A small masked image model, trained from scratch.
Model: 48-pixel images, encoder arch vit, encoder activation squared_relu, encoder layers 12, decoder width 192.
Training: soap at rate 0.0023, 5200 steps, batches of 256.
Data: 145000 training examples, 9.2 epochs.
Rows from block 6 of the encoder, named by matrix and row number. Rows with one number belong to one neuron. Each number is 500 + 25 x the weight over the matrix's rms, rounded and kept within 0 to 999. All counts start at 0. Numbers have three digits each.
# fc1: MLP up (encoder.blocks.6.mlp.fc1.weight, 640x160), inputs 80-159
# fc2: MLP down (encoder.blocks.6.mlp.fc2.weight, 160x640, transposed), outputs 80-159
fc1.418:517485535484471515540437470560548519537552498503485550470414536524500485513494435520439533506520492524495502507584501486459531421463499545518486565533492504459502518510499500438469558471455493488491495527504501486519484495544522472495520523
fc2.418:507532465520533542497539496505532497455450466515532522584508462443506517504513549550500489464503562496567490502490471515484504509512486447453459461499504514529490443498485507526449453498515482512469536501518515484522491507510498480482490457
fc1.419:563515546486449484462507497462466496453474523484514507516458488474462534454533504481563508529523505527523514528508560544488466501523482474504484482514502497527528490518493498561468519503460565487506465505501533475517459488503486470479493487
fc2.419:449475487511492532540465512549567557507496523563472501523455478557505527540493541537528470488498460522496533501466522448482485537491521461495496497472514505500466523498469521478501502522499540462470516476517452530454531503478505495503496474
fc1.420:477508509516513468489501474534461494509453527466471507532444520452457520509532541486469472535505520546533495472523450498467475466504523555491472497470513468526526508511476480508537475484518503553501469449527468459493500509509520515470499461
fc2.420:518498530434459504507465513473511508512521478544509498481502477512494435534451536557522490471517474494448503519500514521475470470487504522492521488514482542493508495501510502524471552523498467492532522485509535528541508528467477500509471498
fc1.421:478498506508489502520504507497515520512477492498505490535517507497509495511517496486499509515488499509486516489479479487536520488462488481514474503500479494523494480489495499508512491477506496515537487519517514520508495492491529521514490469
fc2.421:535489512477489501513505488500507499498499503507494491484512503485484509508499476522499498489524501483528508478485500497493485475516512514492524475518499483489503456529483489477473493517485518513491465487511514477496510510484474498507515507
fc1.422:474566473484486520505512525515539505510522474499445496566452475477460481555501519504505446493504488518553477541553486513439483503498476546511498507482534530519510536481509512544483529470482487538560494472544505496495521469498525502529490468
fc2.422:484445507492501506497478473508478471439485510517545499484483473520491496460461504546547517485534451482464482491468515485483485515520510501485509474504472490491495520536500490465529487514485467493482462484495507520533534530470480569502475471
fc1.423:503501515508494534506516521484497484496502474478492516518499478506511495510497534477513483522499471485513492509524510483482465496489468502475502499536497462517518504496493515512506523501507474513527491505479488519503504507506483487510539479
fc2.423:506523487523509491496510511515481515510468484487497479508482498460506516519491492521501514496503508519511478504501497481513505491503487507503505493482505522499524505509513490529489480493504517503493496508490500481486473496516523490508506473
fc1.424:532442553538464463532509466475519500550510509533546488497515551492536501469565530509511484500437512461525516491536517500469512518551527484484513491487537505486523472512453536458473531499510524484492445528437513512474510505515509484499511524
fc2.424:483538459474540494462555521502492495514507510466426514535501494542515476472445487496464522512546514524459499490457483485486505520492447534534497519475445455522511510483476485534517475548505507491525534508557503517506520529458496533521503558
fc1.425:518514521434557432556507526544471560444450489521508471485474551465462551433521557498491470488466413459448497463422484528526509531471503487453488538510441435473595476546458493490510474463589588536519547568465511507483470496478411495481533528
fc2.425:460489428517550479473478461485567446497502478466505492439466470504539557507515485486498517500536550494595513611528489462464586410573506555504497482455501477514470550522536538551487530507476419483457448491556521564542473491511534519530521551
fc1.426:496493497496489512490511508506486483483511492498502510490511485502492481508504505495485530504485504501494515512492503497495492500495501518489516502510498518501484493498510512484503508494499500484484494486472485521502499487500501492493509495
fc2.426:499499502492486518501497483508485498480491509512473484504519477499484522503508493477499484513490494482514510501496490520489490503503504496517509500491503505512492501502501504508495505499508524495506491490517518511499486498480516511499511495
fc1.427:473455499548487557511469537488473504500468528462473510512525529504533536471529520504519469513512487494486520476512487539476482500518528529539529451478515492552496496471457493504499522515541473489494491518486536541469469533501505480495516420
fc2.427:513474533487487481475492509506530531564469509496517510478466498472471463542501511507530485494504488505472535516473496536539499516516514472499488488493484469471485516464488514513519521513497511510518437484537483486474494477518537497528490475
fc1.428:545522492507505502527514524476491491493454515480515541477499497504485488489514459497486519492507502487476512509470511495463508481496499495501504511491497508477500521502516500536476528506507468493509494532497541504486517490517495521470475492
fc2.428:500523514511499493503507510476502503488523502465499523519496519471489491513498505490503495479479510476511521493516533501522503481481478477473495473536479495502497510503510515502496491528510496501500510489481474503513497537487531514512520513
fc1.429:483507559513510486498512551512493495532536495526508501513537463471531545467479509470468473500466475433495491529476505481486510499518439525503539499466480531452576534515525481537522554455510524447546554518488516539473542485522500471550535521
fc2.429:497532453480521515527487529468545485441511509457494488474525559528473471498507513496493498451451503480477509494521492499484506488447512489464524499500574470473446521440484486497457517517541508513509520463458509525504576507574485544465449513
fc1.430:482545473511486488496529487503530504514503476528492472500469498447532506480526509464509503530479503435515472474461522474477490502471500476488503486484494515486485493522522518469474531539520475499505536474508543517510532507490504491515509496
fc2.430:482448503523478518538528478480511501479467483511503511531491457538516502475502479454491531480553509546483480530544454492489491498530520511498509498536512511473511518509472507512516478493479493517488493525498503486518442455519483467476481503
fc1.432:491502512465496488502511497504494505522482509501497510501499488501505494504501491497504504508490493506494494497485502500501500510513499491487510496495505509494493505490515516505501508494494519497505501494495513493488492519498509499526494504
fc2.432:495507492504504498508506497505514494499503514509488510490498515502493503489497499495505490486494513497495499496485500493493496495494495493498504495486498501488490517499509485499508489505509486511506501494497489484490484493488502496508511497
fc1.433:447549579486514488485540465514499453424493537470526485489509560430490506465497531500464461529484529569503456507443466563457512491494525523411479504529510549532472486535486470571538494473502514499493490506548475471521478465510507470416478483
fc2.433:521562448537526491530542482464477540508474546457474501530499594472430439578533484497500554561522468511513521482489502483505483515523473497494520457468545526506437499495541477482549442488473487479557460481520472500479440492514435512464519507
fc1.434:483479506465507478493494499513466479498509504504528507511534481496478496492488498507509501491504517494522478487533476498476493500493493496471528495462520478485516508526473485479504503504488500511525501492497493490520511509511463541493497517
fc2.434:509489505505491503482487496483488535485496516484497509515496519503500489492532499504504505522479483501474464505511494477516500503508484529489485485507509509461527498499493521529511495499504497516497486504502469505453494517514488500529512502
fc1.435:467515465478488496453455514451467498475501484493513489498472495524488516536481500465517504525502493480492507505504475489489514503523491522516517505517527523481483499531503494487471518471513497511440498491497521503534515445466478521476493497
fc2.435:493534529484513539531549479523561534489514510469500535512508497458491487468453503542516485454476492479542433505529514572522496464485490463518518476489494502517505484526503477502508505533468511477500512505506514504536534511509514516532498483